config = dict(
    train_examples=195000,
    projector_hidden=1024,
    batch_size=128,
    epochs=1.1,
)
Rows from block 5, named by matrix and row number. Rows with one number belong to one channel. Each number is 500 + 25 x the weight over its row's rms, rounded and kept within 0 to 999. All counts start at 0. Numbers have three digits each. After the name is the row's rms in percent of the matrix's.
# convs1: 3x3 conv (model.blocks.5.convs.1.weight, 80x80x3x3), inputs 24-31, a 3x3 kernel for each
# convs2: expand pointwise conv (model.blocks.5.convs.2.weight, 336x80x1x1, transposed), outputs 204-271
convs1.0 104:554470487434478517509524543512475524512479496492489490500487538492518438470493461513531526486463471515521519482507483464516491515514490510521506511488492475502488461531546506511469502500518486499456491535459475544503
convs1.1 098:540535506488503518529473459523471495496480498486502479469498436558541558512551559523507504507505436541470458509483517464489492487534489513480459500468514509499520496484497540522534477535516477489502464529526518524529
convs1.2 102:499538512488524519505486490525553509499530527527534491494529533488515510535540508509462469462480457472453445502544484549517528529467537497507471478512502482478514502471497520510519515475464483534486553455509508493538
convs1.3 098:520538489521537486456522494504490484480495538522532528482514523521493483490517514433470504471505545528543505467468476471467457481514455507509519497528548566544505500484486505459538530483530528487537505492481513479438
convs1.4 101:443460488461490510455456473530538506518531561470469539501492507464534549495442456489502481513475560485509517472490486488487464494486497504512514510496485475457524472486516489494488465503508468505514491501539499458511
convs1.5 099:471490530518512518507471471506488487496465492522470477485515445473508483501540504478514467499499522537512536480523492509521474505471490505496500492500471547549498504497479519502467513528533503497493498495505498526462
convs1.6 100:461472476476482452504501495474470456512482481521540519484480481520532492475455549501502477478474489438510491498522504536509512513427446507534498471475523507492530522497506485513483469498506468475476474517516524489467
convs1.7 103:479479557555494450520489501519485520482507478513508520501503471534523484507486509488521437512522461483490484478497490502536502462536507469484562488494520512480516521519500483496508503525515474459528507506490489501471
convs1.8 104:456466480482493495481505504517480512477492503528469479524503518526486545512503535517471499482554513506521518489489505494509498512475493462522487503513541515528506545519478506505497492496503474464475513510513501509511
convs1.9 099:510497473496472502483497525523490460507446478466527501473491526488533496475500489501507521547474463525494449519537521471494552540520516523476479485485493493510487490491511504518456491475451516493495508473562497507514
convs1.10 100:516500493504520484504500498496505482512577447518516522486496500557513507545494500503496521518534530518489501501519566496531513490507493524478514510508478453528508493465513560476547516467513524508499464499494447489480
convs1.11 098:517519495529489515487540532493513482543518506498508547480516496496527524494479534453468427453510468442442464486515499528554525467511510449435513517492454510507488489473492524464482532494509520554506490569517489495525
convs1.12 102:484450421505509460553538479546472504489504482487496525551514502508522536510499503494508507499495495496496453523461477495505523449525529517502521516516487528539522503516506501492524546497509489454492475511496479516493
convs1.13 103:492516497551485497487525475474479488530493474532495515504500477519511471489527522490468516546493530519492494465429462456464436469457454510488525509487486499474487537505479492532515437486472483457437436478496474515467
convs1.14 098:480485519509515504524539485472491471501521483490460473563514490452500467498483489474521530530489493485511526503542531497525479484530510475516500514522485482476497524507494517498537522551537494523471468507485441477510
convs1.15 102:465515456484482545527486474506509526492505533518510513493501464482500520491515504505492510490552538519514521508472467499511550567501436500526505509507525517497504473496513539499477458489475499504478505521546549507487
convs1.16 104:489468511527473458508489498502494493494491452479492502490491474500524471479534502494453510501497493447480454515506485565468469491484467522501502502489455480520495499493509464530513496495515486472499496475474524511500
convs1.17 100:507486481496500490505488479523500518486511524469489523546538551527535521532528512513409487501538500485498484475525502493530450542532506479498490494488505463477479511528499485512444489504479495499533506491481498521510
convs1.18 096:454495521489496483474478486485520497494516501489529503475507518496509539526505527532524494509479528509485477472501496510520529537493495491483513516529470486499482468487525525522462458512480503497530463508549505547505
convs1.19 101:455509509494536522465479467492528521490523497491481475486525530500544496531507512520531489475478480474515512475519497519486530526502488497451474492515473488496518491483501549516512527506484467476508472518504512523488
convs1.20 104:460468489459481470486475470504509478469465474516496476479497426545534508479488501477477468520502502528540467524517476487515509518499492500468484504475477519520492492523546486504542452499520505485467493509487503491496
convs1.21 098:512508499556479483470520521532491475531513525475502511453483509495538506513561520472507460473496452465494476515502522475482493497407503519447505492508475478462477495498517535509484505523497472517485541485511508481525
convs1.22 101:512519555456446563506486504519490553467468520488489539495493461486487516466533527498480468514473441499464493506508496487536498502470483478458501476487494495515542493504541438503516488489491479528493492524539490516488
convs1.23 101:523499526514497486510562501512486505469450501524487517454481510502506501524517462475513472464474481486477439521521490506475536540522506486471487492451452498450522492489458511501532516465465519504492494484526540514460
convs1.24 099:507514508534468460454494489500483466548466503474488500504521469475477521479483499522491532499546520498487496473481508498530469547503469505493471492512504503449464509478493431506519495488471474498514503515487516512509
convs1.25 102:505472481438535527483448547530461441476520481483492566502463501531507503514502513501524489518497569479482513534435497501512491481546536518488490527464462487489459496523494541517519541511506514486479505552512493516544
convs1.26 097:537481458512534517508507503506488513508520524507512494512523539509496515506491501503480477459526469523475546528537523536511489538510495570484489533498490488492477489520488488548498517479517538525508524526465501515523
convs1.27 099:455519487539491525474489477497516479504482456461482500507472529506482525525535498484476518479496526464502556530469483500546494531487494493465494522490465490479468509510495483529518483539513525510503489508487549507488
convs1.28 098:486537500478520486483475488482534503488523531500518517510479489518506454509439481497491494498530563486542560502501489473453499459445509506493469507467505475496522519525529486496487511465493515527471543492483492465486
convs1.29 101:471471478494495468513556471497529496518521494445531489482485511477507475493494454477476503483529516520506522471477495510526496526510511495556517549526491500475492509449496515543488503497516449453481506488452512484483
convs1.30 098:501532521541488478483511457501503520482490501505510500515562516473519484517475530513535522503468479488486479491503452465484495470490488504497474500541519497464473471532481497545515491514488498505467524477435499446478
convs1.31 099:506485489499464486492499486493472503483456483491471479506545482468467477507520514512486464476435466486486516471493525511533504503539492484495480506508492498515532499507462551511487545503534483511475479504494498485480
convs1.32 105:508485487487518463534497474486489511515489485518458488508489523533476516531512493500497495470470482537510462543490526457473539499519489473470488505475474493480511486519502481514524510509515526440536476463505529492491
convs1.33 099:469477510508527513476460543515493517504494500481500492490477515430520499521525553484524458514535550544528519493483510496510498487539517507506494522488505477503520513519514507512528519518514493514507546520494532510505
convs1.34 096:492529513463557523487512492540569505540527562494475510519460446500488533483511537532546514484564558505514445487494497528534525448468509468501511520559501533523496479489497485506494484488560483474514497508520487479493
convs1.35 102:462473511541510490483505493502477499513527498487507480557508498563515480472441500471502468474562496498497504508492496557472486540564539467496500520485488534513455545497529488480505492499482541544511531486555517461519
convs1.36 098:482472514485500468496479513508471542471540471504484530497519502511487463468457515482519495518507469513505487533521475493498539575532541517488472490529474493513464513502524483523509467502507495517527479489549527508481
convs1.37 100:500489523493526496466464500510508481522492456496513490531484516531483521480511516526526525547537518473488477475493477479511487512472482460488486529518469503524492507489483505505496478499427491484527516515497515510472
convs1.38 100:509495471467491512434470450515523510470515500523489510508537481487519494492505510514516517549516526481500549458520471502526498530536531498495508484510510500491554475493493513487502526493503455521459480493551498598531
convs1.39 104:511510526485553512528468445501452534533522516532507515495513529466492492513479520484531512469496521525460496500498521526568449517498498521474461521532510517524519522498503508476553479477482472458526480538471531522510
convs1.40 100:498474481482492504482523509488514513526524507515517481512555520518483488538483473488464491517542527466494448476474478501590528486525559501520491531496452489488464529559531506477495528499491518486490502463490530521519
convs1.41 105:506482559508514546477573507513479509484454531546542433537516502538502534507479490483470535480492478513514468507450562476475533493513450478521464480519499498506439522476469473539501510448505506477549514503510471546497
convs1.42 098:503488487473473500471500513498500496460495502500500522531551505540538492500522550479514495520487488487541549489493500546481472527492490509527507486477512501449469476503491486518508494506485508534524486530489516494480
convs1.43 100:500501525487484476484490504500504513500487494482539492474510468506514520498553513538518472489483468513493501500465488503514501500478503505502482476517485526520525455469509499523517501515512509512504477510481511482469
convs1.44 099:492512472482560505474498529461517533495520491467484490489467486530549524518482499484526496482519508511500516530516541525483501498458455433478544470510505512485525507461475526507535509494533527500508492457480513456461
convs1.45 101:543534528491473427419473464476488467485487528520504471516483496489463519509485542485566510515461512526517525507476470495494513521558538485503522516488501508510523526496462454479466517492553526520514511476515472525527
convs1.46 102:536544482561505525504488416504481448513452536520514468499537534459505498497495484488454450494527483482494463492458475550475473483505519533464495499513511453499482532520512470433497521507523556556517515479496467456473
convs1.47 101:524509541466503478483474491490510522505561547482474483532474506494514495517506499461496526471581585472519514499515522468519509516508493477502541506525515521468501501504477514493478535494473474490501499509490470509482
convs1.48 102:481524452518506467476510499503545468501495524474468529497491513531501527501517522471493481505475496486491577535470507518496490457490550476491485483501494519491514505533499547511486509494485497497484538505509468476464
convs1.49 098:466450492523508510542562513494510491505477513526495455550520485561527501496477453520479498469408577544534549510470501481479476522520506480536514473496521454534519529533496555500507458466458485490506480474482548517502
convs1.50 094:506514521527511461562545481504484487521520537510522519511491499519513504512494507486461484468468468476460427468491501496486540523524542490488503542501537496528515505484491529497511479494526504474500508489457471468488
convs1.51 097:494473469517479495475524499516490483523506525485514508463512492512517485515517510516448497506525534513570528539536515518481520497533547490458526505511493499494521512556517476541490498530501526467494529475505513504532
convs1.52 095:504512508494470474434462493529490479509472504491502461523503545515505511494497519485525455522536495449503460523483507459514512530501504501508495496505557497486483516482547479475520514504526489480517491484477518500484
convs1.53 103:494538489557506473490500533513492479557483494558492475514503485520446494488520509488490525500490490519460503471509503487575548462524502524500489505488511537515487496494509485477480491475549508509516520544545456502473
convs1.54 097:502481499454467485480501514495504508489448471453441463529543492515512510548515540488506506470490455482483529503540513530528488507515545500518522499503512477495452503482498521537498462451480484528520535518493510504513
convs1.55 100:510494546499556505481505478525499506523516535527517516458529510495484537466485538486495485483537556443569543517526468490514507475457491450532488475495526489541521504519534473485498514515505496546554459543489498448492
convs1.56 098:467510453490467437494479451519481469494502502487547529502488527518486526501542518510540504545513552516542547468501512497505524502523466520482473536510526562548501466505491488517505505565529475486461500468519521484465
convs1.57 098:520496517500493456517498510515533576531515568476452522487493474502511497521523505490476443518494501515519520525530490544485491500474458512530572445525527495499537519514518493487483535510493498493507510529486484531493
convs1.58 097:460459467504517511542509528475499524521549518502525504553531539516494490521466455525486513533504543485487486452438488472494448533532505467487465507490483465505463528493509524482538510484462473482473487519458524536517
convs1.59 102:491507505494505501531452522506480475472501516505504506530498504469475466492505508529510505444523514473482479496496500481480507475492452485491505494527552461547514545516522503481491518463453503523472508511479503482523
convs1.60 102:515487451479565510490506483499489478489506467513495524492465497512539516505517525465506523485499509568508490501453493495508517524476507551495499544476517513484483486501503536479517537531544486520518461523480504504491
convs1.61 103:511508497448503502504523497519487513507502488524521529542497496522482475518511472499527490486497469473514523489465490494497474500504551490480503500518552483526590530520473499520505485520456459488455477454508509501509
convs1.62 097:510499473518529516511512480520502499481513524501570514487493494436489515491478526502465489476487539469522541513505524504522518493507511501489515511484547493530568526532490490556512536527492520509496498542494515513487
convs1.63 095:505542543525511480520529539539534516497484528493584559508478468490508469482525528500490445456491479497507476500470517498513480494537480474485466475510473513490530498507500480522500460471490515508542464536541507511507
convs1.64 096:468446441434440451454468500505506479505499470508485487502512542517492579486536523513494494508482500500463495475499480520537533508508528500487466538498496492506494510515524459488483472500517493532495494484501484489498
convs1.65 102:516493497501546498451490510547521479479475526515480540495519508522546487468493464466485478513480528501521521487444502491457490522499504485504472487529483486482549482462527489513503473490493521527514529491538472493507
convs1.66 101:517515497553461476491518476477520488483511489511501517483474493508487562495511512510516514506505568512510530497539473529437502478491510472489513493475532492464530498485514507523490492508521494478447537462513521503449
convs1.67 103:481482500480540506475527482506481496495495499526487511535484492500455472517485547447499531500516523519529487481562485528503530525490524507497486476472485517458463486485479529482521496516517476488457517485491536517488
convs1.68 100:531512507506484490493499486491492540511507505510491555499516472501486498518506492485528492477529406507549470459530480517509526496504492485520470508531529533505608522493557474509498471466518502504481491513536501487479
convs1.69 102:537545512535529564498552509490500521523507513499478514492460516527547468502523474484501514492483466497454491517522530514543534485495524494467491499501486487515517502496527490488523518497497525531492516541544521540544
convs1.70 099:479526524525506517539522499454500475489501474529525502530490509482509524463512542485482515512536506449473476591510517531488514511506472458492483511499465506505516508443496496526519500513507541515544527444535541547477
convs1.71 096:466496502455503454478443462506499489469492521481509597503525508526525461490528469504472508466502518516440492501521471467531488512531493473516503528514549484480508515523503530519463518499528487493494499504485481501482
convs1.72 101:503516556498497521536489505511506481500488514488483476522469543488502491514496528511502475493464477520508513488480475511523487487511457476483467499521500472507503489530544496506516512525584459506498472530561484513536
convs1.73 100:530526525481496477498492483502487497496504501497582510488499496489503486528516499489465497500498542506503499486515481546484479503480548503516517499503514497507535491493523509493506507497494496531493484527490489528472
convs1.74 102:533517493519513493500513519524500500504487483465497515540463491501478524494544515466482474474499496490469494507524479574506471505451495506474484495458468484475497511473478505499536506511472533519475496498480443479469
convs1.75 106:523514457438501464516505498534522483509497445498476468507526480520470524484529468517489505482518512519487522488484488506522499490516449500503507547521479510526505512454480517528554479505524499524467503516471521449506
convs1.76 099:466553496525515532523512527527527503516495514504527543484491521513530458502489532515453484477484541510524544505504497514482513487510510492492503482473487509501478557507487532478466485525498494452503535515464523513513
convs1.77 100:494497534521503456428514495491486530498493493498512504510484515516530501521508494462481510456513443505522527499500539513494526474503477479492506478496525497566541508507488536480507503479505475482519496510482489489506
convs1.78 094:508486526482486495502506480528521537550495549566528562512540499535529547481503504499500500487526506543504568513468524494490508501478509507484536486504477494497555509483515490522476504516522529486453506485490505476484
convs1.79 098:523494500509449481500451538501509517513492535539501503495511533540494508497573495524497486507493449536456464521507551492504540473497494473532536488491552489479500497509497511466479537543519493516496505503516502506483
convs2.0 090:455493489449502476526524522465518446479527481461484468484517517546493486463526488491491496482528498510523533504470476478479483526484503495516474544465457528504514484499519467474532538504481504513470520475
convs2.1 114:537535540463489485488488499511496494486497506478485533500492505498554495538496505480580542494459536493518500489499463504476472508498539462522483522457497488519515496508560494482466539468508509501528463468
convs2.2 098:521492498503545565501501475477468502501494501462475526480487496522514486490490485561515455472516508503475467508493511501510503453538512458436509502501474476515499545540478481471472504454494473490507530516
convs2.3 103:441494491487475483489480483524511503529498503438522477543494544489498500512482548496481500508548458476511495469479532503504442495515451493485466487506485546502517459516517512542511477534508495506466450503
convs2.4 100:466542502453486449473511488486503482479507507469487523470530502452540512499476486499555513478507544499498523485496499490483510490516522485556483517494481480519486493507555516493511451486520500505530482463
convs2.5 105:488493471457490456511472509500475510490467448495497487539488460458516505544466507525481492488448477497535516469519462487516491521469525472485498486486493528529466476492516518476534525493492523526514489472
convs2.6 095:582500445521492439525500484507534487542517536533514497528494528494507534510544476515519491542500537480523512506505531577534515464516493508531521483558484489503497480507530494507500536495532490526531526476
convs2.7 097:457498480519484492460493466531520498503499506496481448474454476517545458494513472478492519478488481499444508487496519513525463533550466514525465510520494462497491499455513495507558519501494531521497530529
convs2.8 103:528504491500491503528535446465514509531506518499477512478518474537535526477484482480508513531456515528499517466483508501480468458522468490517483537490461501500500491552492501480488501486444520493492489504
convs2.9 096:496520473533517468500510539520509505542534514470522490502561503502505501546561505501482516484490481488499528501504489502479564489538523484508495501505489476503479514562492496499519492462507531555478471534
convs2.10 102:515489510510503476514532538516456469463494505460448496497489505483497543545514487528504519517503479474518552511521494482527518505534490470479518498528464513518505522436490509534517526530510551502487518506
convs2.11 102:529465485484501490496509476513495516478460529506494503480496512513530480517505520454486491476490454521452500511471483534507484481547473479525453494482478537458499483486482500490450458517529500528468564497
convs2.12 098:483494504479470494558499476503484511501534509477499484477506491538518513510499481524470554542471527494512458473477494511510519496512508514508526448500511475498503485539547501503465512494509498471486449471
convs2.13 089:472493479450508471512460494533475491506530498471516515507504478476497511517488464512527536453526496527526494483480508511504514475512507510469451495528505500489497473484509519509554476465555501494496507505
convs2.14 098:488489465501481518491532519497480476460544502471487467496543454502490500486516505474509468510528480516478520521515506469513471529490502504511519492526504553537488497476490445451498486494489477477479507497
convs2.15 100:476471489530506495502496524482504484526538474532493471495480481517499487517527498532459502455502525526471481491512479509521543512502495489536539532515450533498503486502473481469504508528559521550512510521
convs2.16 095:466508536515518480514475551477543493468509449478468507526535477452485508498549491509487495539502475492487529472507476561533512517533473518515507528530534467515522522541511534511505479517539525533484537469
convs2.17 101:455448482490530482476479507507532494501495519515523481513560439519504477494514451495496479492514521505464535485469478512507516503498470508503514522533526512481520499480542466487544505523539505499530525529
convs2.18 110:471552539531566482529467456487475483510468481442485514525487521486519473539509510488454506489461525528513484515496507485497537513461521498499482482518519494453517466529529516495477507514508502498471549468
convs2.19 097:533502520501452544487503538528505478465492487446492541489519519492525497537498499472506535465519545468525506483503505516495513490525474481518510505495539485486520489528508492483517468520502541529504496483
convs2.20 096:446481494522498534489477477535472505526468477471518502500533493559478509521459488559459491516498530483492494468504525482494509500518559508539501516504493538462500497510511530489474513454484538521554497509
convs2.21 100:538473463499525481502520454476512504463463512510536529499520473550517530532489498501498494497538535490502452511500475514495473486557540517491500437539491496437504543483529534516515504507439500496508547433
convs2.22 099:468511473511551485499476487474550472523468449481496521570514515483446469461473483492553466539510515533471518505523495483476516509530513509470540484490495510470496507555506492487482532486448514480494507478
convs2.23 101:478506536498515509508475484475536513494532480528516480456555479504469493470541462523472491526482535500480412512502526486472492557488493477510524507464508519468555516523524495482555479448499517508473510548
convs2.24 099:496481504530495508506469508486523500466461511521501491481520518482482524466528493550492486523504483543481507493527524560523492501475493491522479545508531476519518495494503529478469520490483507529503460503
convs2.25 099:529487466509501496496534511488491484518512515453528520527486551473503501500544483523478474495491441522529508533528476473475458492522508481501497481510472508450513534520490459506537509521482513475464492512
convs2.26 103:471475500514483458522543517532486466498480532492486483534456514495494504520512494522490478478551505504504503519512488499484490494520486497494507474490460525469507524478518469517502532504527500512485529498
convs2.27 099:487513497493542466483518484435496511517501468479501521536446504504545493489453481454504480487540522495507476488471482509429546473501487485533512494544516491509444533504494505464471508506510569497487507445
convs2.28 094:486502469492510493517471529485521473462498515485533499481497496446512505483482504463533462491509534498536492465527497520521477529511495482526513519503515554477554524489466494515510474492506510537524485486
convs2.29 098:515517544488466504483449492507467478503489491551524487522526473503515503497514479501473529501490530480536483491508460517536512472483500480509466507540541518505533466535450521508452450494489514473496505475
convs2.30 102:499472524466481477474515532505488509536499483526490515504511470446481474509523507500490455542487454495531536524486505469452499498528497473455494481483511478463484467502551534536511503423548493460495528465
convs2.31 100:482514445522479475451483479481467539489481469474470523501489481527471498532491472557457521553505462508505501498498549506512500532516538526494516469501495490514485442498501526524489507483493518537503521437
convs2.32 100:535497521518506459504534452519540477482521498493485470497497525491519535503490509563478530536487535511495490510477507467498500501479483483489499458510520502550480470462482499485555495521491556516485504472
convs2.33 104:513534488513498513480488492450524510498459539466509472482496506541526469539566464475543529506516561499485482492496485498551508430534486480458520481524488511534511464453507513529461508513509448470483523511
convs2.34 104:473543528479524517498511513473517516490532499469463554502529517483518506471483505464507468514514502482492468496512517498462469521480526510487511523453485529469522503498483505521509530503532534481488510469
convs2.35 097:525502528503521482442526532481521472494535526518470492499464488520507466548491458519494479580464479522515459525536479507563509469489484485481509482532521501540506525538497483507524542532521504488512496518
convs2.36 099:504474484561541459470521543502487484479516511519481495498509510487506516524531513485506513490494498496489468575551489491479490524517519523487482528529495489535511475506508566533531527497489528543526504476
convs2.37 091:508510515518474468484506497534469538538529538528477471505468466466484515474520522512533513492468510522519553489488499504486547544469480524529493520489528460513479477494495517506527543552467522490505467540
convs2.38 101:517527443513480493474461433547512501494480486484570483496500486499522492458465506512502497467508486545557502486512498495510511469496533477511533493497503496501497524514515472541507507482433525516511528479
convs2.39 102:486521548483510499472475541485492535492500472466516514523502498531498504508462500506482455505485540527464482487497512509485506471492494513537499450539500522496487488539501522513540491500489481459486470500
convs2.40 102:531494516516513506487488517534473498511545475524492558491535515457501546491529544509554490541476483478495523509478490487571467510478470495552506453471481505537439489506495479498506475512497516499514462506
convs2.41 099:453439484493491470512527489489515498507528491495503484537489473486462484462498487499504521516499508478488482493474499487506478528471519492505518527505502449446491505545485556497511469540486515456478501526
convs2.42 102:523444474500489457529556500498486481507457534539475485522514548521450510496511484508499505507523513512514475479491492475497447479498534525506535525498462534456502518463486507533456502447508522503484496528
convs2.43 094:499496546505513496512445462503504563488477470441484513469473517494487527502494492518526501504533510517480519469489485490507505482496540524470459479452483472508526496506520471466484521503508520582526473517
convs2.44 111:459489477560512512496474481484477519473507434477519467536526480469482502556482492505495538522499505516506523531482525483516517487538519507484476500452500508534505424498513526498505510510476556535472512469
convs2.45 106:508561481463495515516522482506501496536462538493490484487486521501547485506524499477502524448507518507501490511512501456479548500517497503529501486536457468460545508504520484549498515500478498508487459515
convs2.46 098:482498479489463476490452474511516491504484486484530511525517463535514488524543467455519490519507522474494500511520465517503450544509464461501519451497517528546479543470534496485488475530506484510492545485
convs2.47 101:525524467490495483548498487437467479519483512521466514495529536495508530479490539529484465496497504490465496479497491486499491515518498528527518457433486545493488484477484515514472535511513535485487513458
convs2.48 099:468494556468469502529477514501520506539498486521491550538525487483490524492512521532501479573507518493483471472504508490510515454464502510498502517527470479519473490535448482534510527504488522500527507490
convs2.49 095:491500471520477526505517517508505513548535534476489453501501500487498489505535496449490503506504521492475486468513505531530481560509463533515464511500497525507434499490467472486470465448475462482469507504
convs2.50 102:485505517451520511484473486491486512497485481488481495509521469484518469497517534542512506539497512445471503535487518533467484488525483511515512461491492502464525514477528499513534454498544495489511489464
convs2.51 102:508502445525464553516494470497539461480499497484485511503518480494510495495512491509449516478517499477548484520512455529472487562507530489497517514523499525492499537485446499507535546536469499501500492492
convs2.52 104:492498441511480468495507479513532500483484524488488476489524474486494503517514507503512496518517534503497474510507469479514561546494484463468491485486486481489519499495504523532505507532486478506516490472
convs2.53 094:517483498477520468457505482525496449498507482512461500488477497472477536531465528544509471453486529520479521448509494468464543480488513463532510530465486488483492505532475493509503496502523481444490508515
convs2.54 102:530505534484565488521481452495492479534466489500467497474516519488473498497490499522499512456459536452481528465474465441511507467502511492490538498523500491527504480492473505523462486544508481493538502496
convs2.55 103:509486509513470462533469500502486501465472506522516513460497486476553503504481481473487465457506514465525495487484495453493491563510479489511472466458473518471500479512555502534497505499504530520520513530
convs2.56 100:562501483505488497561483514481535515485496513477458516557484535526508514460522507562520492493543494524516500507482459507500500483498517481522505515506451542539482462514492468512517502449506481516501516487
convs2.57 089:468466502498498473470490448507528496475503483505521530494452523489520491550476506482456519502523483501483522504509485509485492501472487504450555498522486464521465501539486481501507457467487511543502551508
convs2.58 101:519491490509462477521481506537485508518485530509539476484495456478518449504493463459515512496507521533505531497511498481531496498490479496508501476536535482528496463515522494480473500477501485488514471447
convs2.59 088:495519469514472532467504501505448456512521508515466517519538478470484521504502537513488513507466510504485531488504581485498506500464505491524483477486549521506500493478463473527500473476535486495506522505
convs2.60 089:489507507529537524503538509523500456517517497499470553499531501520471490471471552495470473506532523526448503526442531426488484498487472483506501464497496507478491446514502528482496487484476510500487456492
convs2.61 098:461476488484494471499484496511510535542523498466497496500526539517502499469468495483468443500503490517495498495499541529471533513473469526518484486533517461523561528507522442549489482546516465464493487485
convs2.62 092:467524527502507510550448551470556488537508508506527499506553496526502490498484495511497481468509486470506508543480535505502507447513501501494519498509485516477514487551474447497532504490512533485510478477
convs2.63 105:501504531476494500525467490503492528506466508522506481539441474533493515490516523499497502544499511455535463544493507544491497535514489531553507488536557503508565484483532490487494536542531486493489467472
convs2.64 110:494494460460506524497494480518465524479493510526428544496511532503547475527516492433519446506499563477500528446489525453506499514519475512478454499519537500475499488442523472493523504540512490489520476524
convs2.65 098:494491441449521587494489523539514485464504498476495479485498479533519507511489472500532491533519541510496475484480516508495509496485456514510507480520492511455502514469529529474501520529483507479521514525
convs2.66 107:484494459499499465541503532480516496521461510487500468471488513512475494511501498516487505489521513519524489480480533480453498503464491506470538467478494497516450455585500513510481487483531528523523483565
convs2.67 107:490508530499544535537508481463575505482479488488503486491521500519526486492476520504506517503547483541519482501526478494441545468496553496485485527521537539453514515492468541473505509528497517482517503522
convs2.68 103:486509443506460495494503522481483530530484490472485531520479487444518506503511502491474508528514491423471510476482441476533499469491487578517493478501493539526462526454475471504505487484446476480505491486
convs2.69 096:533523519480506474493471479507443490531521521489497494481545507499517482483522489507491485494468481511478503523449496517458450493482528515526541543524521481507542487503506503485519497489474508489503500585
convs2.70 101:493520508475471481482488494507497508513501467513481507502497491486530470500526455441556471485458537451507475446482538492509498496543495506512510571481491502507507525499561502493505508493514494475528493551
convs2.71 098:515481502489483536479494529491497519461488458500515518515463522501480525460511539503493555531491532495491488471500464497536513516501498566438481477506488543505522472444504522512554452534494467464505500469
convs2.72 098:497519531506481518563509509499505494487517523432519467544514438539496483503501492472500478472504465536502493464527510507546448494506558496536531488482483497475507503509543467545488531534479491467534479481
convs2.73 106:464523506484490513523504528472515507512456516447463452541508530453522555510494503497483510494537491512546481482492471511525492468498530552534479446508467416517467502484463495562486544501469466497490476486
convs2.74 107:465503452534505478480504507478489499476478522504446479485470453464468530512516499539503493490453480474445525468457518525502511508486568478493466506484497526474529471487518535490468462495457528486463528493
convs2.75 096:494518542499497524479487497495521499495472485483487505543493492488451475512487482491491486525497506482520502452523451511515504497511471498493485469476504464506475469516498511490581499464507530492525513427
convs2.76 099:531515503473469567532509498509477495528480507530485460541514489548490526483483506512524538470502484513528515483466492487511485491477499486513476537473517528502498545456489503511477459536529499498482487509
convs2.77 100:484540466501487521522498515501518487507549470495468520476503513534475470500531525539513469506536491532512511476468500508496492500470494538548505516541502463514465543532497499547474509472474528503463559497
convs2.78 106:488505495488468521480509523515445500492459558453464509524483472465503508496443495480515514499572550438476493515499489483531479476482480512469515468499491515477502483466496493520463489466515515450492482477
convs2.79 102:509493495455481494436499474464540535528485477496476508489485490491496508480477500491537514493509481441544534468533444520491507505457467501507518527473486472517508511508515534523494501490531488482514490474